Rows from block 4 of a small autoregressive pixel model, named by matrix and row number. Rows with one number belong to one neuron. Each number is 128 + 32 x the weight over its row's rms, rounded and kept within 0 to 255. All counts start at 0. Numbers have three digits each. After the name is the row's rms in percent of the matrix's.
After each neuron's rows are labels from the 100 images, of 14976, where the neuron reaches its highest value: "strongest on" is what is common among them. Only what is clearly more common there than usual is listed. The data: numbers of one to four digits printed on busy colour backdrops.
# fc1: MLP up (model.blocks.4.mlp.fc1.weight, 512x256), inputs 86-171
# fc2: MLP down (model.blocks.4.mlp.fc2.weight, 256x512, transposed), outputs 86-171

fc1.233 137:136179091145147122168156117142055167062114131084146159131198129129149147214152140186161158148088182094104092166125133127185139102072104128069127173135123159161146146113144085135141092167121137118160111100171164150154109147093137220126076096099126137129126108
fc2.233 134:157113136129143120134078079143128106108090132091145149118130124133140116105082106120083136094132125121148067108057081167117055039152153093120132154131131127085059125130070139084068173101089151093105132114154118162101151103134148143168157156143151068115139121
strongest on: white ink

fc1.493 130:060127085131137153084143070092153145137144137139147156104185225120137172112129087114156090070114161076139107163130130170129158132121035125115144059117112128147141148135127101131176090155110139162125107148112156113196129153092142143138144064161153107094095104
fc2.493 129:135097135081113115141139117166159108133108148091168208094122115116115088061117105169102149165113170146099146138167068098119071118159153141189115137166122148082120120175105083068133145144104107093125150098185140164142154069144137086127166184064171131127193151
strongest on: grey ink; pink ink

fc1.176 130:090095076090164147135110144121122183129126080162135099133135139223114149154117150127126109131070213095113120134111129160056153151157067116121162093106122169129140105101134111197200113135127107138120081138080148127094057129126170115168091171165112141148081121
fc2.176 141:111148133114104125050095112080165116142133135130116156152152110105172125135084129135188119169116166109146150108096127092150138205136150124138109080150089169119190135136113115134110144113123043148169171097129150208193138136081081153126154144062139143104108140
strongest on: length: two; brown ink; first digit: 4; last digit: 4

fc1.252 143:103143117117130176145147102129143100066147169112117120104160079177159145162144167105162115137071149135149091128217102139202181147106067117122145102132138137093106168170165098215137069155092152115106086143184147118127105166099135160170123149090090177079059098
fc2.252 149:115126126134166129102154163132080115185134099134133032106126169124038085127063159149204119090132083144147128119055119134034190127087115146154133131116131091174131101095132068041154172170111082172105111106105157124157097103160097114143154083170149100168142120
strongest on: blue ink; purple ink

fc1.272 130:164144102043146096118124119038111151150099109152097088111075138160164118151175085118172109165121117109096130093143111167068148235185079112142116157132118144192175145105185083102099122235198107099126090127115130143114122122127091147133118119159182126133135115
fc2.272 135:103146163189114127125100095169150108178134148107135161149170106176137139126114156124168095110152129092171156188088146120167101129124119188085089112148088114139108108136133119140075137046158161149075205120161143151148107171055104086047156144112119093072146131
strongest on: black ink

fc1.491 019:110099136192125137121150045151122169133079137157092162155135111125140138223094162083095140122122111137092119098123130172160152090077182114148107169133102121137114100139134141165210171192133134117098154123171119082115134165094149066142128163148121134173142115
fc2.491 019:169136155118087141152152161103136188135116064100145183130150136104161150141128156170163119117094112072154103174078127123088165142152075107175202096153185127168120093024131103125105099090104186128181160148160103188164113109146121147116110056108133091115093131
strongest on: sans-serif; bold; blue ink; last digit: 9

fc1.13 108:143141135146171100147255159088118170134145136110111074131130137168158144111055146141159117184103094136103154098087144137180179120052077114137140146133106141152152117119138104144073128157092129176155107146171098114125090149159137138181092142093166119125178130
fc2.13 116:112095162159200135135124096143105094109072122090158101115148133200111152106141121133115191123165132127090053130155074136081085114177130084147136101118185131162152154064114134090094181192147125131108147171136134110094122127141154075113137091226184104114157137
strongest on: on a plate

fc1.164 130:148113082162174139144122105141103143117116135175120103164143204163138131154168157104125109135150135088145143040161033181095152124134127091083115079159137123080108190144120118111104136128097135132075086148133090136103140117101143134079081112144119120126094106
fc2.164 127:132138167114093099150139157085105139145101124122124108117122115140147119124137160120062150134108110140126122151045179131123114156108155117146202099134123141149070094188107095136117108116158142134115147109092102099095145133176153132174108138101126137132114100
strongest on: brown ink

fc1.390 136:131105079100111153117105110097133112106117091070165152116158137177132184108186091069141070131121135122121164121091117138071148156165130091067207121139151114115124140076149133166139094144096147105139138173091168177166159148121150149141144179126060081080128093
fc2.390 138:131143142104164056106106145137135146211139097144081109165136102131122109079127140138126137065170114153112145168127134121179130149138126138178079162134085140190107115167163122086185130059130137176125111130170093128100107191098128095071071095205211148141128127
strongest on: black ink

fc1.397 139:149132096125137166166145093177132126058128151188121103157164151122108122134133115106116153077124102091129100127117154135137148147126117048119120130148142142162104147118142059151167077175134147109144116191170117143189096132073167180130092102168127120096093107
fc2.397 133:156183125122059085099118127148143106127137179114103162108126161100146156122130142124133072177202079104195127123041105087195079073128181129110153143142125118062137147133153118079157095095129119141159127100131112160092154130118140147091149145173126077147107121
strongest on: grey ink

fc1.246 120:119160121119115094126128197115161119101147081116143110128139073147117137113090148188217142105150128094154151095171139131041130156116130165174124092121117046108105151119120126158131147162154106170112134137157130083107155094129122108144086143145174108127176114
fc2.246 092:106168112122094163090123089161147054110173142161117148166116134152104121110132077160125113155127145167189097131089121090159136182089075136107106142080106139129164100124127209138092088130130089113151163140127022152114122176130158178087086128139114140118157093
strongest on: on a plate; yellow ink

fc1.473 144:085126079113143125094142141136118133146112089152108121092106089152125149091150109129155141109093170095094091084180133139119138172122147101113133056153144102163130122065143108128132178140135168148090112092062106106118112135033203044179121146120136083119176101
fc2.473 152:153112127181106094171160146115149116090090089150120036140076101169197155125152123120130157098126093103079145101102106168149112062143163015147124128096138151173104176130121080150127176091124170128125097159126137100128101136156080151138056095104130085167124143
strongest on: red ink

fc1.106 126:168106136171133124140255149145110127095070164181138097160111152169194135143099174158115125195106183111101163118123087124111126131086115093116133113103147133147126156141132127150096178132170140118129086125146131131108135158072153124134122116165137141111157131
fc2.106 126:103121166114113156135102127223095133102101160108149114116135156189134106171129110113097077176116138120053105105109074159045142074104112149101160165144161104051089105054158147154108132129140150105088169120122145109093157111175148157134097129102190164139124135
strongest on: on a plate

fc1.366 131:065112123052114144144150093154159142183111133141145114133094183097196098162076180126148128119110134166088117167076134169117091226114110060151105179134163083122131131102167118220106101151124153095113107099127140119153152129117082088121077130104142082170068113
fc2.366 132:099128169076096068138151091110145112130098125131131177191190086133079142112112070131085152151173124117097155163151149102102094151146098101101186124174192072093093137165128137127151097121117085119133112171197155162067173141155057150134124136153079062180130073
strongest on: teal ink

fc1.65 135:125114100103192162117150094151129097145101098152148131138103121155124072163133153100066156145149188146165097016113144147110122150114106093119129129148103136141128123104215093133119140137165206130087153102144053150087082171132118100156083151148097130091164115
fc2.65 165:202136129099081136118124096138124161115123120185125108116144130089113095129154098190133119189126084147129184210191115158121130125176140119082130127137152170159166149177122100096131131147060060128157180134217182165174075129127101113130144107040170123119159120
strongest on: length: two; the digit 3; first digit: 3; last digit: 3

fc1.325 132:105141110161187079203136161114116151150144085065109152117073130167176164096140156125102079084119130045110134149099141116116084135110147198070147107118082148117055139107084134169144114097153172116101101164062136111095161092134165124139076110143126101166140113
fc2.325 147:130141137104125100188149084145167069102141114179119089111133138091123147108105119171113131161129065184096180090166091160183136129128125135163074098135154136147168170133112060059166125152068103129148147057092152165169070138162097145144125119120129115134125154
strongest on: length: one

fc1.217 123:162095126127142173110185109063086155081090092155123066209159150120131140208107130129134179111096104082107122147102143165131103110151133104083114097051253108125090132139119045108140133131157145111134103143125169094162150137106175188090108161097086134143047082
fc2.217 126:132107108115085086129156116140112169134125176169175178128065170063110056135107122156085062159105138132192180124105074133156100133133155083195107140121132120129173150188146108055182095166135126129110199126127120138106120133112168092129129149138140090115132144
strongest on: pink ink

fc1.163 132:131097133129175126175157130111135174142137086074096107073154156134174122175146169171137126135089167096097115125154116186117140138131122084123137126081107165171110162138121081101127107150160133148148159173192108127157145143157121123163070095100133117113146113
fc2.163 123:153117091111135128068146153099119081127167166079115173087108152121143146135184134126087112102103131159117124131105174132153143165129087125124094147122076118174124091131145150112064058120146119112140121129166155107135141151118175160176139153135113176068169134
strongest on: orange ink

fc1.449 134:142150132104122104046152095177158140147147175163137122101155114089169117140139124129139136134075160080047080116186136150134058148104180116085089131118114050159113159084108091110138069134168144054099126148092125091131132178103095117141141128091177157046154116
fc2.449 128:106060179161099140101109136169085211127099129137157142100086125211039171118103116146160173057134106147103184148129104168132127135159126189181140120133168160162110101129145130131088134055120213133137135098135121136154155122131191143109176184158109146094149128
strongest on: blue ink

fc1.431 161:153149080126163100180221061140098202097153116103146129114193114110119127166138114159191135106148115097162115129093151110206135087127132130081105121118130149121100122073122077126177122158091159118092078133155153131143084145076156151154100092129115208130127062
fc2.431 150:118124155127146058099149136147119135113164163139147124169188098152148150117123135141141130086147080085179094163153188122160150122127218138127121147138186133178102156129163108154108102101115153116116127178156169117133096165126124151106113090106074157114108106
strongest on: pink ink

fc1.267 152:125154118110184120088116096113110156099126118136083055068148130182137139155148103174186075140137125100111103098142060146074126100143163113118130110134132092151110129155141076142119148179133150161109155112144091102090194182079156146119088128141153152119197080
fc2.267 145:163152164075113116116144106125153062104185149066142086131142069119142121129135108130062147099154148117117100122069140125124073113122145161104159082177137131115136089195088119167114129093149071172118113193167171110122169146134126193181147099123156110151159135
strongest on: brown ink

fc1.428 134:169130092154114115123146068093128128120101169086140096100122099191133176151103132133162165132111135114140133085105139135054187110045138106117137120098148099109171120035177101132108106181144173099121124086169149148130132139113116166090128161159131158080120111
fc2.428 137:142139047101147143096121157156110142114150119150100114113109133124160074111105188125153107133114152168139154143147169114112141177105098153158133108123115118110086089109171104195143096117151122065140073123116146175164136113092127135148184127126087160143178105
strongest on: blue ink

fc1.275 019:086119151115079115128156098114109073105136135144163139196125085080106141108110117106092177144157150120072099116135076145164117076065182107146186104119128146089129150092089154143091225106132077097081154071142142142122137139125167086126103131152139185120126138
fc2.275 024:103148157129137132096126136140130215114116183118139144123067160143168100126121163180157139137091121084149159084148153171097176111210135154162162088157139100164116136094158103126157014102110157113182139152132087139105105172113113148162114123102106064123084128
strongest on: the digit 2; bold; first digit: 2; length: one

fc1.429 136:138097119114134145157163144092128140117121124163073094125151099060150174180088120081175145146123112084149107112145096156164109124137166120122141168106164158094182128088094060137127119148132054120142124132171152126141164161144117079118138123070160103134100119
fc2.429 127:160126101064163102183134116115107125168090125155128111120131150151095099069138133142086082120073064079127195117139120139095094171124155150131137057140126179062134117102137102125145116140096202145087143124113149157118109165126178129161118195122151121136149115
strongest on: on a plate; pink ink

fc1.161 107:154114133123120122116184132152084117101111098190140140149156133126150122140148127133208130104123106146104169117110155169149163125146143145126135115129206133129131143142152105160110147153107119132073119131130151165178083136135160111110149106111129182130174108
fc2.161 115:105158134102138165149123120111135140110114176122081129136151155131116127106123130094107127157119159126114138144171165113178178147091123126086153100115194139103110133061168173133165059122152109140164085150103108099111162166109080171094126110131092121163091118
strongest on: pink ink

fc1.186 109:113136102107122142099116139074116146144116037128157112038097138122118154151089186182151126102133101132126179077151154122127108122129125104100152117082138094108102115103090104171149073121169137138108148179127123100113134155133138159127124144143134094054154082
fc2.186 097:147144104132117125125091123168126099107177130100107144141130101129140129119147138117135067151166177097182072097087130140094112147133055111075123148110076129115125115167152147180100070179074089099140143153117131188123180153108107163159145113205087132143126129
strongest on: purple ink; blue ink

fc1.361 023:164089130164135150125148111122144174092116135142167122138084111132146100146105120115142139151133121080101104098131118146164123147106170148107081115082091138113115108158107142160130182139125180122113096111207100004144114090149133096144121155133173108108165161
fc2.361 028:073145134083146136165143093108132126153107072131100115189194145113129146223171194153104101111154109149178123140114184145129162132138086140189123117159191108166107136019085107130135108135120138143119183094117128191157145106104097152116134148127116115119122119
strongest on: red ink; last digit: 7

fc1.190 020:142079143134149106118147095130105149135113142113138136118117084126158153122106143096162116096115094128114108090113104168185107133051140097166136044094155138135133095163071121146105149208140183143177089126157119014130122185141098104138122171149124119118095137
fc2.190 021:091162183090121161115172153101120139136087105140108157157189164138068143224167152115106104154183106101170108122162149151146156107090118162135113158165125118141110133019147125096181120096122077147121186117136109157192111052112123145099110073137050084133156120
strongest on: bold; length: one; red ink

fc1.46 020:145107150125166152161144124143131116049022121127181086169137129092141139183118204068058138131099107103158117118127134130104124104037131122178116187163172120112124093155118142130127115108126118105101128118107139085117130210129122111142134220134137182168127113
fc2.46 023:162119147164050115096135164110134094127159076147092156134120112113069108187139036095143135108162107092081145114133106138096160155186092114120195115155114129149099104081100116134157153122114167176161106106162117196129122032080126137097092015127119074091129119
strongest on: length: one; the digit 4; last digit: 4; first digit: 4

fc1.36 019:184076155134137189163134052123134092103118122146130163105123087101154147213112123095145142079154102104096108101124082175155128120052182125186199147139070142132108112115100143130100142177141171149162108104145130036135094126160139099140111129113157112099083135
fc2.36 023:053164159061120116138154168137130193122096136122177087174125174144117101135141173102161145166134095155159097130196181153128157123114104113169073120150142118070136146051155119136116155082122069123141099110162139137154146149068118128121131188115080059112197112
strongest on: bold; length: one; red ink

fc1.43 135:161126103120118069149136128127108095123095093134115172107087147180202110137108164144103080155120116186090193085085089163118101125159140158116094148146148141198114166109080084123148114142152098049089099164113139151138119144161100203137056152155110123111113119
fc2.43 144:077128108141186071201121195142093111094126152186146170135089144191110130163132152129187101095087170200101184145195181138162134207105144195135111091151067194074114127146155074122142103109131096078106077091120127120164133161093140143113151066184117105159127128
strongest on: red ink; blue ink

fc1.287 118:091114108104097132123134135152168135114122140133170107120122150070186129192133084110107088144078148176048145153099097143141150072131133093156134182122126140136113107136126119135164101147155114140128133151147132122214057138117184140111162029156163094118157122
fc2.287 140:135137170122115091122126165114199111185145053111092097119113125118101069075159159143135115165148096135174088128161074100123126170103156150123117160142133167164073153179097112082088123155127078085145163109120118119069161116187087138141104179125144130052162142
strongest on: length: two; first digit: 8

fc1.37 130:151144098125077161146117132125111139101107112205168118141184141115102178157172129081125164113157119138085197155174155157104157139128111108030185106144136117107069104102199089118158113138103078103093143125141139154097110152124168132112134136158129102101127104
fc2.37 120:100137146115123121122111132130164128108143146084120153125093083135139151119160153155022134109115176094119118113111151112154078080134142138212118096159176118108142103192112146149122158106152142149144051134134126119151209107131135174142145182098098119150148130
strongest on: white ink

fc1.32 133:089107103077138105175145139110068108094139121188127072107109168115160196133141182156084120134099120128100135107152136166132140104109156122134109057091129141127165172144167083141167109197126108127098113173112175115173096146112190149167125124096160118112168099
fc2.32 138:148137176197179118135165142077139112159116051124109099136154134150121159151118147118149137128135150121077140145150162140125121154097130140106160071095124152085106093118080091119096186152182144076135138155139116102126176162160143032192151219120106160127135106
strongest on: black ink; bold

fc1.492 134:120092075078136103187147091189047130128105134115166140134117134158165114146129102137154164090099150107064112115127137157160112178106156102073096160101165150134154120125142113119113099100187114068058106137081153117176153126119126165104097101082102154152094117
fc2.492 124:095060174151105152115114122113157143178061113130154169151171086100164134189126143151167154109169142110143099206070130179165089186143154126116132108137065108138132155132109081088154122093127125163108107101066133155121109066146118146121145103136111174138186132
strongest on: red ink

fc1.466 120:124163112128170138160114126098031148145140073120100114129134161091142123151092127097121094156096098126144213085207119128102117108121126140096114121147156190094194106157087110153169113136156182148087121094125132162103101158099124106157143155156096107146152128
fc2.466 101:107177078141139138091104139147073105148174133112110158148135165123156140145125139106137120127088078180148101174099130064157145143083119156121099131131142161160205088139106159173140101134178131122137133158112093163110074126125126173082124117080129097124123138
strongest on: black ink

fc1.419 138:124127090131127043123129101121136100160119130105090169082088101158199090155117117111152154130134159199129104100104148147052103192116117056103048158143134156161154156150083106118080147098160140055103166172120135144132144164156093109153100083127154117139152125
fc2.419 143:165102176077102104149163112154155155067098130120179143132090086160120157091096133174154086075118085159147170066121144155063158160105129108074170124144114125137112112116143096145135074147153116124096094097109160141170124084139051088097143088090144083129116135
strongest on: blue ink; red ink

fc1.447 164:157121125131121125127199059124116139134141093200142062170128141142144139170136141165197148181130096154150128096104132133166124108123136116094130151100188206131078175167116087101132135152092175137050154170143148113144089178132106170090059138140116143152132105
fc2.447 140:121125094079134096065142128128125128085171137193108154255110136161135163184132110147172101156088132122146070100071161125139162167082141165100147112108103150166141135130160123158093111134098153115132162124134142113102135228122121193093099126143074152122123125
strongest on: pink ink

fc1.227 142:115143103099126153153161106104144129107155127116129123064174126160103189179182114112181057060112150068131122084178106175146172139140096148142134096137152129093083122149168067167163074184156139142150084174154148105099146182124171115129102183105070154093091094
fc2.227 178:118103112112150104080121157141129150166116126124152121108135141126080067101048146147164117083119089189155121082088109139030073159152158156133156135128152112205122082113117111032077101106164124107114151104104168150129138102111021089135170092113103103142184134
strongest on: blue ink; red ink

fc1.461 147:122102090129110119145228140115114152139148143124171087098121186096145113190136156135137091138082139125088150101150089174187081156110160119154064175064107172171124186167133086152145112107086158137161161156140087144122089126131108078159063165104185122115114146
fc2.461 144:067134111183132135163119151098117136068135116146112127127125138127157089132133099124178129111155170120102161110136167101112151092099170045103107122106221139148143171120131109154100055153113154122112091168135123100172139078108082116127095093160172129096156126
strongest on: teal ink

fc1.508 121:169188075129163082127113114093111157134098098138077138085144167130123134150147130107117161088123115104131140062136113117146056135109157095054113116119141097127088136099155103210152099146082129130147118114150206079120155158153187099177076109161109119103134078
fc2.508 117:101161096070084138141088143131112149111097207157111184091123141162130080143159093118176126178128172143124189145135119109162120177073130118117096171162115134102157171087095105168017114099132117136159100046133144136191123107122095136163117106100145139167145130
strongest on: white ink

fc1.184 149:112149114126237158087106115132078126089094062191119123095175202103139174135178131099121098167097130087108146108118113148071110072138166150111109134147155089149133143165112105118157101126162174162092113092112129134147152156088150177105094155184179110113178083
fc2.184 143:136178136034168105109125114079157160202146122126091082077200108123089076175142095128149166104113096131181106057090115111170145166137159166113130085144156135156155137164122087154132138138136081181160139103151147118126101147109128139171175074112110139201100106
strongest on: brown ink

fc1.70 019:136107123140090191154152109102116146139137128137115130117098079046151139189082098052153112114161108111113094100109092148191123132050149133160182144153056110149109149133102128132149115208132172110129096065165094031171094088154114152119104073122159110133135166
fc2.70 022:128152143072169111151141119150118168138089043114134144170176153134124120102149242173093137129121126125126114112166148108107166150111103090135076179178175150095148114091128120148116142099129058147126195152133174164113143121089141092107092217141102100133194119
strongest on: bold; length: one; red ink

fc1.30 145:063133008044131159078097062109098123119075105167162114120166174138114087175208134138145117114142111089093154125094063135121112118113145115071151132137117130124082134082138111149179092122166152114115137090120131108087115132086157158150090108101120136096164053
fc2.30 142:133131124082121180105108166161150104101094062148087100135107125094113095082082095116148135112131051088107160092100179136084095158166152124088151114164171141095167133155117130150141118136162052162190110150123116147168104137172099173115147117189163154129116157
strongest on: purple ink

fc1.155 134:208118116151119073174146180192109058139145097117161133103104140142175062108165138134142105153143113123074138099136069119150051096106112125123107168147167126133080108053148099151166117090113195129147114179138148156059131138139122161154094133140157104130185128
fc2.155 129:104120132084104088148132080125119200095099169200116146128082119108096119115120166147176173107113163167132186108193163141160106188124174116113149106139172167171124115139107127141121081074124102153127104122128132120202107133083139165103145109073109137151111127
strongest on: bold; black ink; length: two; red ink

fc1.265 131:119152118148181166186195086139077122049100114108153155123160204131143125160194077128171127105087108083120132145094115137160132106149153102159120173114161095093078123079166125138149146184149196126104163119139151145123104150121216171093082103150125202095129091
fc2.265 118:164148158127112107169098107112149151121134190092157164145131105111165127137098104118107117113151170138114127093072124147172104056116166060146123112142117151057092113090083125161084126069106175089109174091158127161131117149150117129106074193184139109116114135
strongest on: white ink; yellow ink

fc1.45 118:161151110126141099160172112109091122066155063138089046081133180165162105138151152124148108139155162134102148117174100123172094094080163152116125083136072115103123195146149129158144110107142165104145114199106161110104116145132146130122124124140145114133177114
fc2.45 119:151122147166140168105156135112153157113120157134117181125128180082127126151089090136188114167121117109128106163204055113095119153123083170115140136117186114132172109184102089071121169157084026109153101150156098127103137139080138086135147123094071167127045119
strongest on: black ink; bold

fc1.236 136:111137128201112091135148123116137161136097138131122126058041148063181220171140140160150153109111086086098181119157080130145185082139181117096147140142140182155155148142139126120164146162128116096089078196140149136116149183118091145161144091103113115110127130
fc2.236 151:103132127137174203135143106157124122130146098136114118142163130153067054143118166153089138099123194208110086162073198146076101155115077127125209124131151086091082081111136117164148166093137147142142141101145112109110119138113123126104131207200101169115155128
strongest on: the digit 2; last digit: 2

fc1.445 139:130154115181137101121145142145104151113100079175070074086134136156125125142179144156121102156143102110092169106140117146126092099145129154074087095126142082174162130160128108138080163123181171174109122093117096074084128183100147152116071084187148115152171150
fc2.445 129:169162123118144120120138125123124108138172157112104121098131175127142129167181078089117125102094075110152101160054099129173129102135147064111125142148103100161126103132084106158000102093122078107105117080141146083103086092106055157163219079150094121163154138
strongest on: brown ink; bold

fc1.338 020:120101152137146096158133072170114127096112121102135129174169113111119149112126196080124113132129135108091121119139142120166128162037147105143057085097183124118127098177120144126103184145111168102082117141160134000127147134121125120139120208137186151119183172
fc2.338 021:115143150171095155091141144077136163153081109161061102144128096121126122227182113106103120120131134078163133112123133196089143086173078163142157093163091126151092149043095116116178089111120098156159148138131112179164113107141134167116115034096098092097065152
strongest on: red ink; first digit: 4; last digit: 4

fc1.283 134:152139073125163147105131102154154125151128163130107081150156135181134114156167143187121054060059101048100083145113170154142123177125117128090145122160132120136139131094133061134139122063147126160110089122095062107087136148102124148117147127194165116137137117
fc2.283 139:167141110155094160085127115153168135103087148180157119098164161087118159077098147134111124120086138151100167158151058128115124159152138069095174112154148161139160121150121086155126164115091096144167103088135142158154110174072107191089145101081117167125116126
strongest on: grey ink

fc1.258 188:090179094062131118122124160077127132115121069155120122117121129107147157167109153171166165160110128100081139113155158180121126124111095166150169086040145124137099136110184108118090123120144122211117168116159120111143160158079120157167116118142152100166094175
fc2.258 118:089135108108105157117114133100140120105134117142112149130131140102144109143089130149173139173113135149134125164096161157119137166091125104110138131000125145120102126121188147149119088116139134169159127159145083170152134119125142182097127110165123121125136219
strongest on: teal ink

fc1.357 125:137137066172118117088142132075092179111092114143110063094098147150173148149149130127181090074124133114127084135139112207087133181152120089118142116122123112153146171171106054157116094121135102107149139181079140145120109218110114146160156148167110133125083092
fc2.357 128:121168117199131097161142161083169134187159081067087167139211110150163149140104137134115114161178136118140127189084096095143129159106174184132095111143124132081176091127108134116140154070199137107123199188123125118125166150118113081155113178089121149086127128
strongest on: black ink; length: two

fc1.159 125:126132102117106069123140084096115176096117168155111092154089091169119081159146207104102170122114101145101143160170104126130197124121085146085151159119176142134183135184124085101081057098141096093134087198121164119187149075122069121093106049147128103124072129
fc2.159 115:118139140131066078166120159126119120103133083145189181095129138167152193131142115136178126158125118082154220127169083132165145149118175132120103137148082134128187162113142062082150136190064106188126200119160162131149047127153089105137131068044153155124172122
strongest on: serif

fc1.128 105:154100121092091137163104151106096114174052045128151165122175176213173134141166125147160098094108074093155117089136061164104107115127182121153133130162190112129121150073154127144120082158174163103125166140119169123093093100135153162106111133190152113093111131
fc2.128 119:125099145157174239129131120194095110110132181140128095116110120161143144124161149105112148196117190122074151151163111108113077162108079130146068097078171122130163141184092113032081130129136101130118112130183079088122117128123140118112183109088085180149162097
strongest on: on a plate

fc1.345 141:108131128176193091113134163109123148078135091102123162144131107105110159195154134125146174179106175140162142166116135135134125121141074104113130146171148181113095116065149086118173158154172154148121099141142176121090145146081123145083113083122152129104133105
fc2.345 116:076144172122133146159164109123136156119149076107120147086106078062097107164138120152150166105150138098135171138196152125104140159137096198056129121105202125113169109107113124117152165141148111092123095178174152124144178066109093140125155058089186136129154161
strongest on: pink ink

fc1.393 143:124126048102153130118158144113166068140150080151116128152096124073121191146152155099106160162124102101125122122154103124156073123129146160075123099092165154180107116128143140121091084174122179174142085105059092109126131128089189126097133124119079040106162115
fc2.393 128:160101169110104085184161139095144147114155110115127101161141041099102180186161139134150155093107126093158077130170079127075130118115118070172149146138142161120150062124126106157125124107164168141133128091097141134122112155123151132146095144097138132135117146
strongest on: orange ink

fc1.352 136:106105116087129103116156162150108061118090077115130093142140153184183125140098112122151081095099158128152117076136140163165142152123090145094070101127096080095096137128101090077147072100171160162106104154168153094151131145123103177113137143123158154177135096
fc2.352 132:129118162109145088151164135128147085118147078146143108104148098184145140119090105116147181090097081092120193100143171156134112144123114124150106082124181121112155138097070113138147123123171105153098111155148114115148118133190079076165204133116151101164168147
strongest on: red ink

fc1.470 132:071124105186162138129147143118097143096125125110079124137171098182145160112096165146056137155094192105126085104097126144162156150135086108177150127130142108153137156071139069158198166168149108106129095127048150064167112138118133139117119092240141110146122111
fc2.470 140:116125141161205177155139126145124116116143111105132143127162097215168158120091102138141170023121128125125110111083192118122117120127118169152134118106139135062112134108124100158174145099152147122097036157126080116094181058139140084148107171218095047132032114
strongest on: the digit 6; last digit: 6; first digit: 6; orange ink

fc1.323 022:197099157124126149147142134132115141077145114140087174144155094113159140140119142079183160099095117132105158150133097166133163116070118150121089226145096111133111062151110137148164085142127182136122119071041132073165095152103124121142113096112164131142132130
fc2.323 023:066123151166141120126127095159121100202026102139153078142082159149113094168132090149057140136121112114133100114191166127110144138108097105150160114126151133121095090103143112140120201154117118118155190167216167155122147135088137180128124204157088116105115098
strongest on: length: one; the digit 3; first digit: 3; last digit: 8

fc1.408 131:143138145125176096169150153076082153044111099157123126152159171110151187172073096133088094166123112087160182084086143118131128090164134133126139107088194177189123146094150126152122094110177167078087091167129171096120132166109153175157134163130102152124117126
fc2.408 119:138124125185144128173172107102116165168130072112112192134217107118183145157106126108109103109152178134160111086175096108095089120147135158099108111148122086076122138095110108142200192138118179139156106138168144117084144061173098068099109151118133121138085125
strongest on: pink ink

fc1.117 020:118120138131083169144163109110097064147114099120085166149071071110131157192106112052209131118145072129089089119112100172141103105076141121074164118141124102180119105151067132148169190170140099119138115104148117145159125148150117063141111070158127121117119133
fc2.117 023:107141180114173119162149111186140202123075082143191101123138194150122102092134194195154117144086153118141152156165182147157189120170118097185125165141151122073143116028137117139120082121149167151186188157162142160120132135094155133122088187125081125107149130
strongest on: length: one; last digit: 8; first digit: 8; red ink

fc1.199 020:128089140159130128158127098101123165114135114134160083217132089073137169102110107184130147081156105091118077137141109114160124133010170103096145124078107113127138102181107144134106163204133177136142123105165116090111139132153121144133092115147209154127145152
fc2.199 024:106154157089147137103147127134137168121112062144111153139161111117109076180193185086072121136127119138141181117129160224127174107152112132180124119173165125134114210108151115102160078087126086135119161125109121142151125086107133155119167102157081104117106138
strongest on: length: one